A small autoregressive pixel model, trained from scratch: 6500 steps, 4.1 epochs.
Rows from block 2 of a small autoregressive pixel model, named by matrix and row number. Rows with one number belong to one neuron. Each number is 50 + 10 x the weight over its row's rms, rounded and kept within 0 to 99. All counts start at 0. After the name is the row's rms in percent of the matrix's.
After each neuron's rows are labels from the 100 images, of 14976, where the neuron reaches its highest value: "top examples" is what is common among them. Only what is clearly more common there than usual is listed. The data: cartoon faces.
# fc1: MLP up (model.blocks.2.mlp.fc1.weight, 1152x192), inputs 0-63
# fc2: MLP down (model.blocks.2.mlp.fc2.weight, 192x1152, transposed), outputs 0-63

fc1.362 113:48 45 29 59 63 47 45 41 37 29 48 55 38 67 56 50 32 40 38 40 52 56 48 62 47 46 62 49 47 35 48 40 74 40 66 67 64 44 38 42 46 46 61 37 51 41 60 63 35 56 35 51 55 50 57 61 36 44 55 48 30 52 43 29
fc2.362 108:49 56 71 45 48 70 56 69 49 45 58 57 54 35 57 61 44 53 40 47 58 49 41 50 55 50 54 53 42 50 49 52 72 36 52 48 48 55 50 38 45 51 49 49 55 61 45 63 46 60 61 55 32 64 65 46 42 47 48 30 55 48 38 61
top examples: spiky hair; crown

fc1.748 107:55 44 65 37 53 48 50 66 41 46 70 48 50 46 55 37 60 53 45 37 35 49 53 57 52 65 51 41 53 49 41 50 44 45 46 64 70 48 50 62 54 47 49 48 55 57 35 58 60 44 43 45 40 71 35 58 38 68 56 36 49 40 60 38
fc2.748 125:52 57 34 44 54 29 44 51 48 53 56 49 54 57 42 41 50 37 50 56 40 59 47 45 65 43 51 65 52 32 57 45 52 68 47 54 58 43 62 50 46 57 55 58 53 76 59 37 48 41 52 53 45 38 73 51 27 39 44 52 57 47 54 37
top examples: sunglasses; looking right

fc1.90 100:72 44 65 48 63 48 53 51 42 53 21 57 60 48 60 56 64 51 61 41 50 48 51 52 25 59 35 47 50 49 44 47 55 55 39 52 51 58 52 49 41 41 53 55 65 41 54 41 52 56 46 51 53 59 67 57 56 29 49 50 44 47 48 61
fc2.90 107:44 40 62 34 40 44 38 33 57 47 56 54 37 48 33 56 58 45 51 43 50 37 43 59 68 59 46 49 34 52 48 55 62 36 75 48 57 39 35 43 57 60 74 49 37 51 34 51 57 48 54 56 60 48 55 64 50 60 55 65 46 52 37 46
top examples: looking left

fc1.79 115:54 44 55 47 58 62 60 55 25 52 35 63 45 51 42 33 41 43 63 42 60 50 69 42 44 43 53 80 56 55 35 45 37 39 48 44 50 50 36 54 58 61 48 62 58 46 46 45 47 49 43 44 40 44 65 42 28 56 48 56 48 75 42 38
fc2.79 124:53 50 34 39 27 49 58 52 53 46 42 49 47 50 34 50 56 72 45 37 55 60 58 39 27 38 45 42 57 68 39 48 48 49 48 54 43 52 45 55 62 47 39 64 53 63 49 58 58 66 36 46 37 38 40 29 45 39 42 49 59 58 57 61
top examples: cap; top hat

fc1.617 089:35 49 46 53 44 47 46 43 55 53 45 42 46 57 46 42 56 35 44 52 44 43 22 51 70 57 54 52 48 60 53 40 39 50 54 42 52 55 43 49 47 43 44 61 48 45 60 56 44 61 52 37 47 74 42 46 44 50 47 29 61 61 39 41
fc2.617 085:60 65 48 44 44 45 51 45 51 60 47 56 43 46 61 68 42 63 57 47 57 31 60 51 43 32 40 44 39 61 45 54 42 43 57 54 68 47 32 57 51 63 70 42 68 54 50 42 58 37 42 57 49 43 49 57 48 59 66 63 39 46 46 58
top examples: sunglasses; blue face

fc1.132 096:61 41 41 47 47 63 33 48 54 52 53 55 55 44 45 52 55 46 69 25 55 40 49 33 49 53 47 45 33 37 55 50 62 73 59 53 56 48 40 49 51 47 70 27 29 38 40 53 68 42 30 50 44 50 59 44 43 44 54 56 43 62 37 40
fc2.132 105:40 63 60 54 53 43 62 47 55 51 59 34 43 62 43 37 73 35 43 45 43 43 53 53 43 57 50 48 58 41 48 59 35 48 53 43 49 60 54 56 46 61 64 64 42 49 63 49 33 55 41 36 48 58 57 40 70 47 54 57 47 67 56 48
top examples: looking left

fc1.587 099:61 45 43 48 64 47 39 49 54 70 48 34 45 59 46 52 36 43 35 46 67 50 57 48 48 38 52 50 62 66 45 63 43 31 47 72 65 54 45 60 69 43 58 55 45 43 56 27 55 49 42 42 46 47 50 44 38 50 22 50 59 46 36 62
fc2.587 110:48 46 35 50 36 41 45 39 63 42 50 41 59 63 64 54 78 54 37 58 27 40 43 53 46 53 46 66 41 35 44 69 38 41 47 61 38 64 37 33 75 66 65 39 37 56 45 35 46 70 48 56 42 58 50 38 75 43 65 54 57 49 60 37
top examples: looking left; purple face

fc1.169 106:55 45 44 54 53 44 47 37 39 50 52 35 50 53 56 31 49 56 53 50 33 44 58 50 53 73 59 61 21 32 54 57 64 40 43 76 39 37 55 36 48 38 45 48 53 45 39 43 41 51 49 36 37 27 36 46 52 54 64 65 57 49 56 33
fc2.169 105:58 37 56 43 46 52 52 47 59 57 40 55 51 64 68 58 43 44 50 29 72 45 58 44 60 43 56 24 39 49 77 67 55 57 45 61 41 54 45 40 50 63 52 57 45 65 60 68 57 32 50 53 53 44 40 51 40 44 46 44 60 50 51 60
top examples: pointed hat; top hat

fc1.239 099:45 58 63 42 53 54 59 58 55 56 56 46 68 32 61 47 59 47 66 54 57 40 55 48 65 55 36 55 63 50 52 46 54 46 56 33 46 44 61 41 64 52 44 54 48 49 49 49 52 37 39 64 37 48 53 47 54 50 58 38 62 49 47 52
fc2.239 092:70 49 51 46 52 56 63 56 30 60 40 40 50 51 36 55 32 47 47 47 43 54 49 47 64 61 54 45 27 47 43 64 42 52 46 67 48 63 45 54 50 56 36 50 51 45 44 48 54 41 53 34 48 36 34 54 54 57 61 47 57 53 47 65
top examples: yellow hair; a mohawk; top hat

fc1.628 099:33 54 52 51 59 47 44 51 52 63 45 39 58 50 53 65 56 66 63 51 48 53 34 51 55 60 46 46 51 38 49 62 41 73 56 53 39 48 58 44 51 62 63 35 62 57 42 59 48 50 54 50 37 54 57 48 63 64 71 49 45 53 47 52
fc2.628 110:62 21 43 41 26 50 47 41 42 60 63 49 44 53 51 71 46 35 59 37 55 53 58 38 46 52 46 60 37 44 41 42 41 46 59 61 49 41 46 48 66 64 46 53 54 36 79 50 52 55 34 34 37 41 47 30 43 52 20 43 71 40 63 52
top examples: looking left

fc1.271 095:46 62 41 42 49 48 41 43 36 42 44 45 57 47 50 53 46 54 44 60 47 25 53 54 35 39 54 67 46 66 39 37 55 53 44 57 48 49 48 48 49 44 55 48 45 44 53 47 45 24 52 53 43 58 63 46 41 44 48 48 53 47 73 57
fc2.271 109:38 72 45 56 43 46 59 54 57 51 42 36 54 46 41 36 46 53 58 35 30 55 46 49 53 57 41 26 51 30 56 58 26 50 56 58 56 46 61 49 59 36 61 55 47 56 55 66 55 46 40 45 60 46 63 60 46 23 51 53 53 40 47 61
top examples: purple face; bald; sleepy

fc1.190 087:43 69 57 49 68 35 56 51 47 54 47 61 28 38 51 37 58 62 51 54 51 37 55 37 60 56 52 56 57 50 66 44 52 69 41 48 39 50 59 45 60 56 48 50 38 51 56 53 53 42 53 41 49 54 36 47 58 38 51 61 56 51 57 32
fc2.190 082:58 46 64 43 27 39 50 54 51 55 59 65 62 52 44 50 43 55 75 58 54 44 42 57 66 34 46 57 32 41 41 58 59 38 53 50 62 51 62 65 37 44 58 41 41 68 57 42 64 67 50 66 36 40 56 64 53 44 42 63 75 39 59 51
top examples: a bun; white hair

fc1.691 104:49 59 62 47 55 39 52 35 62 67 39 52 57 50 44 46 43 36 72 47 28 37 51 48 40 34 29 63 61 48 42 54 47 56 58 44 32 51 50 41 68 41 48 52 49 44 43 50 31 44 53 48 62 48 35 46 45 45 43 27 53 44 37 58
fc2.691 105:40 59 36 51 42 50 48 46 54 43 46 39 47 48 55 38 60 60 36 55 63 32 33 39 44 55 71 52 82 58 30 72 37 48 50 40 62 49 71 40 68 54 44 48 50 28 62 47 50 62 26 39 36 68 46 34 41 53 41 61 48 47 63 35
top examples: purple face

fc1.174 097:44 59 57 48 46 44 65 52 63 69 54 49 54 51 52 42 45 40 33 65 57 48 48 42 63 59 59 41 42 48 53 63 48 36 49 50 41 36 54 25 43 65 50 64 50 68 35 57 47 45 49 56 39 77 46 50 45 53 58 56 50 66 50 51
fc2.174 098:41 56 45 50 55 41 49 64 63 59 53 65 61 48 33 46 49 38 37 32 38 50 42 56 47 38 55 48 30 53 69 47 41 39 60 53 57 43 44 60 34 47 60 52 53 50 51 54 64 37 49 47 60 56 31 61 42 65 60 60 46 43 47 57
top examples: sunglasses; a mohawk

fc1.379 097:67 41 46 47 59 39 38 38 56 32 55 53 48 36 70 49 47 61 34 44 36 55 60 62 60 48 63 65 40 57 42 51 59 36 56 63 49 51 53 47 57 54 56 32 47 75 41 55 66 55 45 45 63 47 57 48 45 48 59 34 58 57 58 66
fc2.379 081:28 50 62 55 36 63 46 49 46 53 34 48 50 54 41 59 35 52 46 56 66 30 54 45 48 41 33 43 52 52 52 45 54 65 49 54 57 52 51 51 31 43 50 54 63 55 51 54 57 63 60 64 45 47 61 40 46 47 56 57 35 63 58 57
top examples: top hat; curly hair; purple face

fc1.75 099:46 50 40 44 50 39 46 43 62 40 46 39 63 51 50 38 56 44 47 55 41 47 53 41 52 43 56 42 45 50 45 55 32 52 63 52 61 67 46 43 39 45 64 49 47 64 44 55 49 57 44 46 56 45 52 39 40 42 49 39 47 53 61 40
fc2.75 093:64 51 64 59 66 66 44 45 49 46 55 64 44 72 30 27 53 45 43 54 52 56 53 50 47 55 45 52 42 53 53 48 52 64 54 55 40 51 61 49 39 62 35 50 46 44 65 54 52 35 55 42 53 48 61 61 42 53 76 58 47 50 55 21
top examples: looking right

fc1.85 100:58 50 48 64 44 37 60 45 47 60 46 47 33 40 38 52 44 28 61 36 47 58 52 74 61 71 41 43 56 56 71 51 65 52 50 48 36 50 43 57 72 52 44 48 46 51 46 32 35 33 45 57 52 54 42 47 51 54 45 41 44 55 46 50
fc2.85 103:27 52 40 53 47 25 47 55 52 53 42 64 49 46 56 51 58 62 52 63 50 32 40 50 48 46 46 45 62 49 27 50 52 46 42 60 63 50 45 41 38 29 42 52 44 44 55 59 47 51 54 48 30 58 55 58 57 39 35 61 60 41 60 46
top examples: sunglasses

fc1.77 096:66 66 59 48 38 43 55 28 48 69 60 60 55 50 50 48 44 39 43 61 57 53 55 47 45 50 52 49 47 60 63 39 52 48 52 60 44 37 53 32 44 33 47 52 59 61 53 55 52 36 57 41 64 56 43 68 56 59 38 61 47 62 54 47
fc2.77 095:29 29 67 50 42 60 42 55 37 46 39 47 47 41 38 21 48 64 48 47 47 53 48 50 55 55 46 57 50 40 22 55 53 46 50 55 77 65 62 54 59 61 37 59 56 63 50 40 40 48 49 46 60 44 37 36 53 56 54 52 33 45 43 42
top examples: cap

fc1.487 099:52 60 67 48 54 39 56 52 61 48 55 47 61 72 48 34 40 47 54 59 65 46 58 64 51 35 57 44 60 57 42 48 38 37 45 60 18 43 46 53 61 35 52 71 61 33 53 56 52 49 56 45 47 42 56 56 53 58 61 68 49 43 59 34
fc2.487 102:48 54 57 45 51 69 55 56 50 69 46 56 47 52 63 57 43 35 44 47 39 44 49 48 54 44 33 61 44 77 61 55 39 58 36 48 52 56 51 59 54 49 52 50 44 62 55 18 52 57 59 55 56 56 74 58 33 63 76 36 60 55 46 58
top examples: a bun

fc1.39 094:63 45 48 60 23 72 53 53 40 35 54 44 44 64 55 42 51 55 66 45 55 67 54 61 48 58 52 47 48 42 42 55 47 34 62 40 53 50 29 58 64 51 40 41 43 46 58 56 62 51 54 68 50 39 49 61 45 61 45 67 52 57 58 42
fc2.39 091:57 61 47 41 37 49 59 48 52 26 45 64 48 53 52 34 57 54 48 60 37 35 45 57 54 46 50 49 59 56 44 62 45 62 70 49 47 52 61 70 61 46 39 48 52 48 39 49 67 41 49 57 49 47 20 49 49 62 58 56 56 35 55 56
top examples: long hair; sunglasses; green face

fc1.235 105:53 53 38 47 56 45 51 37 52 42 72 45 34 55 59 56 51 47 56 47 28 41 42 63 41 55 34 68 43 57 38 49 58 31 53 44 48 48 33 49 43 44 64 71 48 44 60 62 49 42 70 47 60 50 47 59 54 39 55 44 39 45 46 37
fc2.235 101:38 50 67 46 52 47 48 52 32 63 45 43 57 58 67 34 60 56 47 42 47 39 60 45 37 50 45 37 66 43 59 42 19 54 39 48 49 30 57 42 39 50 46 51 48 51 51 65 43 53 43 53 50 56 48 60 50 44 42 50 51 56 51 57
top examples: sunglasses; a mohawk

fc1.735 092:38 69 33 39 57 73 44 49 41 38 38 61 59 66 59 31 42 32 68 59 69 50 49 49 44 50 55 60 49 55 57 62 52 47 48 56 54 71 58 42 57 62 54 46 54 52 51 56 55 54 62 32 51 70 42 48 48 53 45 57 50 59 61 56
fc2.735 094:50 42 65 16 48 63 47 58 47 49 66 53 34 38 58 47 48 70 47 53 42 44 44 71 55 56 37 31 46 55 46 60 43 34 46 54 42 43 37 56 33 68 58 50 48 65 57 57 38 60 43 45 61 48 53 51 51 38 51 47 58 30 50 63
top examples: looking left

fc1.89 105:41 41 52 43 49 44 46 41 65 60 60 26 61 49 53 48 50 45 56 46 39 50 59 46 57 46 53 53 72 61 54 68 50 35 63 53 34 51 37 35 55 56 57 40 47 53 52 42 64 48 38 72 51 58 52 63 38 53 56 38 53 42 70 56
fc2.89 119:57 57 57 47 39 51 32 34 58 54 63 68 36 51 55 48 54 44 36 42 55 55 54 57 50 68 31 45 58 32 58 48 55 60 47 44 48 38 62 35 51 52 39 58 56 61 43 56 53 36 67 67 65 35 57 58 50 58 60 45 41 51 37 46
top examples: pointed hat; top hat

fc1.709 100:61 44 58 57 51 61 61 36 49 54 57 66 36 57 60 30 36 48 52 50 45 41 69 42 48 60 64 43 66 45 53 46 59 47 70 41 63 49 49 61 29 36 42 51 52 44 52 56 28 56 63 44 44 55 56 46 50 55 49 49 40 57 53 49
fc2.709 084:56 46 49 55 53 59 55 57 44 60 51 64 41 57 52 55 48 49 57 64 36 81 41 57 37 57 59 58 44 42 38 48 57 60 50 39 63 42 62 54 53 55 66 34 53 48 39 49 57 54 49 43 44 40 76 46 56 40 60 51 54 68 41 62
top examples: pointed hat; a bun

fc1.390 099:48 49 56 48 42 63 61 39 49 66 40 55 45 28 41 42 48 29 53 37 52 40 70 40 50 40 46 44 19 47 43 37 65 59 46 46 43 58 34 50 45 55 37 42 50 52 51 47 48 61 60 34 47 60 45 52 44 44 45 52 52 50 41 53
fc2.390 101:60 43 42 36 51 45 40 55 51 50 60 58 55 55 60 74 46 63 35 52 40 48 36 63 55 41 57 33 59 35 43 57 48 58 43 72 56 49 46 51 43 46 52 51 50 63 44 32 60 59 42 45 41 54 47 44 40 44 54 48 49 59 40 54
top examples: sunglasses

fc1.292 095:61 42 41 61 60 61 58 63 73 47 47 40 53 43 47 39 46 56 36 48 47 35 53 47 62 44 69 41 53 53 42 41 50 59 37 57 40 65 45 38 49 46 62 51 47 55 63 37 61 47 81 56 51 57 49 76 44 37 62 34 41 69 52 36
fc2.292 092:48 53 63 64 34 69 76 33 53 73 42 65 52 64 46 60 70 30 62 58 68 43 47 58 46 47 40 47 39 54 43 44 36 53 54 51 30 41 42 58 56 67 54 42 50 40 46 52 47 63 40 46 40 50 52 31 67 56 17 61 50 47 53 57
top examples: yellow hair; spiky hair; curly hair

fc1.172 104:51 30 58 58 37 72 60 53 68 25 43 56 49 42 46 38 46 53 64 56 56 44 56 45 65 44 53 49 58 24 56 58 47 33 50 59 45 64 62 55 50 78 46 46 62 39 54 50 61 40 55 54 59 49 44 38 45 54 64 58 42 57 31 59
fc2.172 099:46 51 56 34 54 60 71 66 43 64 43 37 48 57 61 65 64 58 48 36 59 46 33 59 49 59 39 50 68 46 41 61 49 54 55 43 43 39 61 48 46 50 70 41 58 40 64 50 43 57 52 51 67 40 46 48 59 58 63 50 28 35 55 47
top examples: spiky hair

fc1.208 105:44 59 56 55 54 48 43 48 54 30 46 63 28 67 41 54 53 41 60 46 42 69 52 39 48 47 63 66 39 45 28 34 53 52 42 52 39 45 30 50 59 57 44 47 55 43 35 45 63 43 32 56 53 48 34 54 48 52 35 54 59 53 69 57
fc2.208 103:62 53 45 64 37 50 63 62 51 44 52 57 41 56 65 45 70 69 38 56 42 43 61 50 62 60 42 37 69 58 57 34 41 32 54 53 55 52 44 31 46 39 60 41 52 43 47 67 48 48 47 37 54 56 54 70 48 50 56 54 52 43 49 47
top examples: long hair; cap

fc1.612 097:48 27 53 64 59 61 49 53 30 37 55 55 54 52 40 42 54 53 56 56 52 36 49 62 41 55 39 64 42 58 43 61 47 43 46 62 53 46 70 31 52 66 53 34 62 47 52 45 55 43 46 48 49 49 58 47 40 40 48 37 60 47 58 53
fc2.612 110:68 39 58 51 36 42 51 55 52 65 49 54 42 51 38 52 46 39 41 68 59 64 44 22 43 57 38 54 46 48 53 55 47 50 64 50 57 49 56 49 50 70 49 42 49 38 50 68 40 48 54 51 66 40 48 33 52 31 49 37 58 56 52 57
top examples: looking right; blue face

fc1.224 104:56 57 39 49 59 43 43 51 66 64 43 57 61 45 61 69 57 51 46 50 52 40 56 51 47 49 52 66 50 45 46 46 54 55 47 64 51 54 55 47 48 38 36 48 71 58 68 26 58 35 55 53 64 48 47 66 49 38 40 62 41 50 42 70
fc2.224 107:55 57 41 68 30 51 65 56 47 31 44 54 42 47 30 33 53 53 68 45 69 68 61 61 48 39 48 42 47 56 40 44 57 47 66 34 53 40 55 49 52 48 57 64 52 45 35 68 41 52 40 48 62 39 45 60 80 47 55 57 46 55 62 40
top examples: sunglasses; a mohawk

fc1.365 103:58 40 55 39 59 45 45 62 33 56 62 59 43 53 49 29 46 65 45 51 45 42 66 43 48 62 52 63 50 42 43 68 59 52 64 43 43 43 50 46 49 33 62 28 37 48 50 63 55 34 59 50 40 39 52 72 39 36 64 52 46 59 47 41
fc2.365 094:47 72 67 63 60 25 23 73 51 34 54 51 55 45 72 68 46 46 65 64 36 54 39 50 56 38 49 63 44 62 52 50 48 46 43 49 45 38 53 56 56 51 53 64 73 43 36 60 55 48 50 44 56 54 51 54 49 68 44 60 43 35 44 54
top examples: yellow hair

fc1.389 099:38 29 88 51 54 41 48 57 53 25 39 50 47 71 44 51 47 48 46 45 58 41 50 50 59 69 54 63 57 56 51 63 32 33 42 51 50 39 57 48 53 59 64 46 63 42 50 44 39 33 50 62 51 55 50 57 36 37 46 51 43 46 38 21
fc2.389 114:36 62 38 41 66 38 51 48 59 62 30 56 25 54 52 59 53 58 51 41 44 68 52 39 55 49 65 38 49 78 50 45 56 54 44 60 37 65 49 43 51 43 64 48 64 47 63 37 43 49 39 41 38 56 45 62 51 50 51 48 49 58 43 51
top examples: pointed hat

fc1.297 110:32 36 64 43 57 51 60 22 56 40 58 44 45 30 50 43 41 62 49 61 32 51 56 60 43 46 50 77 49 52 44 47 60 53 43 53 41 46 47 44 63 49 54 45 59 48 62 40 51 59 39 49 43 50 53 52 32 57 65 45 61 65 62 59
fc2.297 117:69 31 43 53 49 47 65 44 64 38 51 54 46 40 61 68 50 43 24 52 62 61 41 50 37 54 66 44 62 57 52 38 56 53 58 43 45 49 63 47 47 58 37 48 56 38 37 59 64 58 46 58 29 44 50 49 61 65 44 62 51 50 55 65
top examples: cap

fc1.529 097:52 47 54 39 60 58 37 59 53 42 36 59 42 46 32 68 42 71 55 57 50 51 36 50 69 34 53 57 45 36 55 47 48 53 51 52 59 53 55 42 45 36 51 40 63 44 67 44 54 46 58 51 56 15 43 49 45 48 59 37 40 49 55 66
fc2.529 106:36 60 51 61 45 40 40 66 50 47 34 61 44 36 58 65 62 60 51 40 57 44 60 37 57 51 50 46 52 67 42 63 38 67 48 45 38 51 45 60 77 61 56 44 41 36 62 54 44 59 67 54 61 70 30 60 51 55 67 60 48 51 39 63
top examples: pointed hat; black hair

fc1.164 100:50 53 43 65 53 52 35 32 56 40 46 59 59 40 43 45 45 38 59 53 36 43 64 59 39 46 36 39 38 44 44 46 52 42 49 53 48 52 50 54 48 46 66 61 54 57 52 38 65 50 66 46 61 60 52 34 50 41 38 50 36 53 58 55
fc2.164 103:35 59 67 43 40 48 81 57 58 50 51 45 37 52 46 36 44 75 34 49 52 47 53 54 58 56 46 49 41 63 38 51 39 54 52 36 48 43 55 62 50 55 40 50 54 37 50 45 39 48 35 35 44 30 54 57 49 51 57 50 53 45 46 56
top examples: pointed hat; a mohawk

fc1.236 098:46 52 37 43 55 55 65 57 53 40 43 67 53 48 42 60 38 40 56 60 40 43 51 34 60 51 40 44 54 60 52 44 43 57 60 63 46 56 48 47 71 36 50 34 53 54 71 56 64 31 42 32 68 49 47 57 56 61 49 56 31 31 42 42
fc2.236 092:61 42 68 32 63 62 50 55 49 47 59 48 53 31 40 52 66 61 65 44 65 44 57 38 34 56 39 49 64 39 49 45 63 82 52 56 35 56 46 58 31 49 48 64 48 47 44 55 40 48 45 49 62 62 48 35 41 54 57 44 57 41 74 35
top examples: looking right

fc1.301 112:45 40 60 63 59 51 52 47 42 59 50 53 46 55 51 52 38 49 62 68 56 49 53 45 61 45 48 57 49 48 40 55 54 34 45 42 41 63 48 49 27 62 34 59 59 47 51 54 42 68 46 51 40 30 62 45 27 63 49 63 45 54 53 52
fc2.301 106:48 51 50 60 42 39 68 40 52 68 41 67 30 40 30 58 67 58 49 53 53 63 35 60 67 73 34 57 46 56 37 59 37 56 54 34 41 43 49 55 54 46 47 36 51 46 53 43 53 42 48 50 61 27 56 58 37 57 62 44 35 60 37 46
top examples: yellow hair; cap; curly hair

fc1.129 099:40 53 56 55 47 67 36 58 58 47 55 34 42 46 72 46 45 63 39 71 73 41 46 65 53 44 36 42 56 45 43 34 48 37 54 67 54 52 50 53 64 41 54 39 34 49 47 36 48 45 52 43 43 58 53 44 43 52 51 50 54 48 60 46
fc2.129 090:63 60 41 47 43 49 61 57 51 61 57 48 42 62 71 38 45 45 36 49 57 59 44 53 57 48 41 58 40 41 33 43 37 51 47 53 33 49 46 34 64 26 41 63 37 61 54 42 37 52 38 43 51 57 44 42 53 43 50 32 58 32 50 54
top examples: looking left

fc1.250 103:51 47 59 49 56 44 40 74 33 72 60 55 42 66 44 64 48 55 38 21 62 51 55 44 55 48 51 50 45 64 51 45 52 51 51 58 48 61 48 57 36 53 57 55 30 38 63 56 49 43 50 56 69 36 43 45 48 60 56 54 43 75 45 44
fc2.250 103:34 56 49 57 40 47 57 43 44 23 53 58 43 59 59 40 42 63 45 67 43 48 55 49 45 46 30 48 59 56 51 68 61 47 64 48 57 59 47 42 53 27 54 34 51 69 54 59 46 58 53 63 45 45 42 37 50 47 62 47 47 54 41 60
top examples: spiky hair; pointed hat

fc1.535 099:62 47 45 41 48 33 32 58 46 53 42 50 54 51 28 54 50 54 56 47 39 46 72 53 42 61 37 52 58 52 51 54 44 36 45 47 47 75 54 31 38 36 45 44 58 40 56 47 43 41 61 42 28 36 46 50 44 54 64 38 55 52 46 62
fc2.535 090:56 41 50 56 62 48 65 50 46 37 46 41 59 38 53 59 61 60 53 49 51 54 56 69 59 54 37 54 44 33 23 48 39 64 66 48 74 48 42 64 41 74 43 38 31 37 54 51 46 50 60 42 52 64 50 46 39 53 45 35 41 48 42 48
top examples: top hat; pointed hat

fc1.185 101:44 54 53 50 50 39 46 41 49 35 60 64 48 53 57 61 39 55 54 58 69 50 54 45 57 40 43 51 59 58 48 54 53 34 44 42 49 49 52 52 52 61 55 51 56 46 50 57 60 45 49 52 51 15 45 59 47 44 58 59 42 49 48 39
fc2.185 101:60 46 51 58 49 47 56 63 40 39 46 41 43 39 41 24 49 48 56 57 54 65 46 44 64 66 40 61 40 38 54 56 46 62 63 39 58 50 52 61 54 35 47 42 55 52 71 32 47 56 54 38 52 67 69 44 43 49 39 55 58 66 44 49
top examples: looking left; long hair; orange face

fc1.80 106:59 51 46 56 60 49 32 56 43 60 50 48 32 47 57 69 42 60 47 48 67 50 47 52 53 44 60 51 39 32 71 38 53 48 46 49 67 60 33 52 58 68 56 34 49 36 47 54 49 59 38 54 51 66 55 61 57 57 54 36 39 53 58 48
fc2.80 099:49 45 42 43 35 48 55 54 42 65 48 59 67 54 28 58 53 41 54 66 45 48 43 56 53 58 41 44 55 56 67 65 61 65 47 59 48 60 41 41 47 52 39 44 40 66 47 44 44 51 71 52 42 49 58 41 54 56 65 48 66 60 34 45
top examples: a bun

fc1.483 102:57 36 56 62 46 54 49 46 64 49 54 60 64 33 34 34 50 47 68 49 50 51 54 57 49 44 53 64 51 43 45 44 48 47 55 61 67 40 51 50 62 50 47 65 38 60 41 46 52 50 71 61 51 52 52 34 60 41 38 33 66 59 60 51
fc2.483 092:44 42 51 48 41 45 68 40 34 43 38 57 33 59 59 59 63 50 54 52 62 58 44 50 32 41 66 55 38 56 44 53 53 62 46 35 43 66 53 45 40 59 38 54 59 55 47 59 35 48 53 39 74 40 62 57 61 63 70 57 46 56 40 40
top examples: looking right

fc1.442 099:40 38 63 57 62 22 38 44 30 53 48 43 41 54 25 47 45 49 60 51 26 59 38 43 55 56 64 57 31 51 38 60 56 70 63 46 61 46 69 57 49 60 56 50 55 42 44 39 48 59 46 62 47 48 39 53 45 55 54 41 48 56 46 45
fc2.442 096:58 66 54 48 43 58 59 41 65 48 60 46 51 51 34 51 35 44 58 49 54 55 47 57 51 32 48 48 54 62 57 53 22 60 52 25 37 52 40 43 31 33 42 56 57 36 59 51 55 55 42 40 40 51 59 33 31 40 51 49 42 50 43 54
top examples: spiky hair; blue hair

fc1.469 107:53 48 62 39 61 35 52 50 50 61 47 57 54 64 63 44 42 51 51 40 39 51 38 47 38 47 39 55 58 49 46 47 68 53 49 55 55 41 51 56 47 70 59 58 57 37 54 47 46 44 47 57 52 33 44 46 46 34 53 59 40 62 62 56
fc2.469 104:34 70 43 52 42 66 51 39 57 41 38 49 52 55 40 56 38 57 67 47 46 57 39 45 64 67 52 59 29 54 41 61 57 52 37 31 39 52 48 60 46 55 57 44 63 62 44 50 30 47 47 63 43 29 51 30 52 63 46 47 74 54 59 66
top examples: spiky hair; curly hair; cap

fc1.478 099:39 57 39 60 40 57 54 46 50 49 56 65 51 31 73 56 46 81 43 44 38 40 62 46 34 50 50 55 50 57 47 57 69 58 30 48 45 49 46 56 58 35 65 56 38 29 56 44 55 51 67 50 49 45 57 56 53 58 62 56 52 53 65 65
fc2.478 089:58 52 36 61 54 46 54 31 38 49 46 55 60 44 36 37 66 34 53 63 34 41 22 47 63 52 51 49 46 51 44 57 47 39 59 57 51 48 40 64 38 64 55 48 72 44 37 63 34 57 42 43 56 47 48 42 53 40 57 47 43 41 47 35
top examples: looking right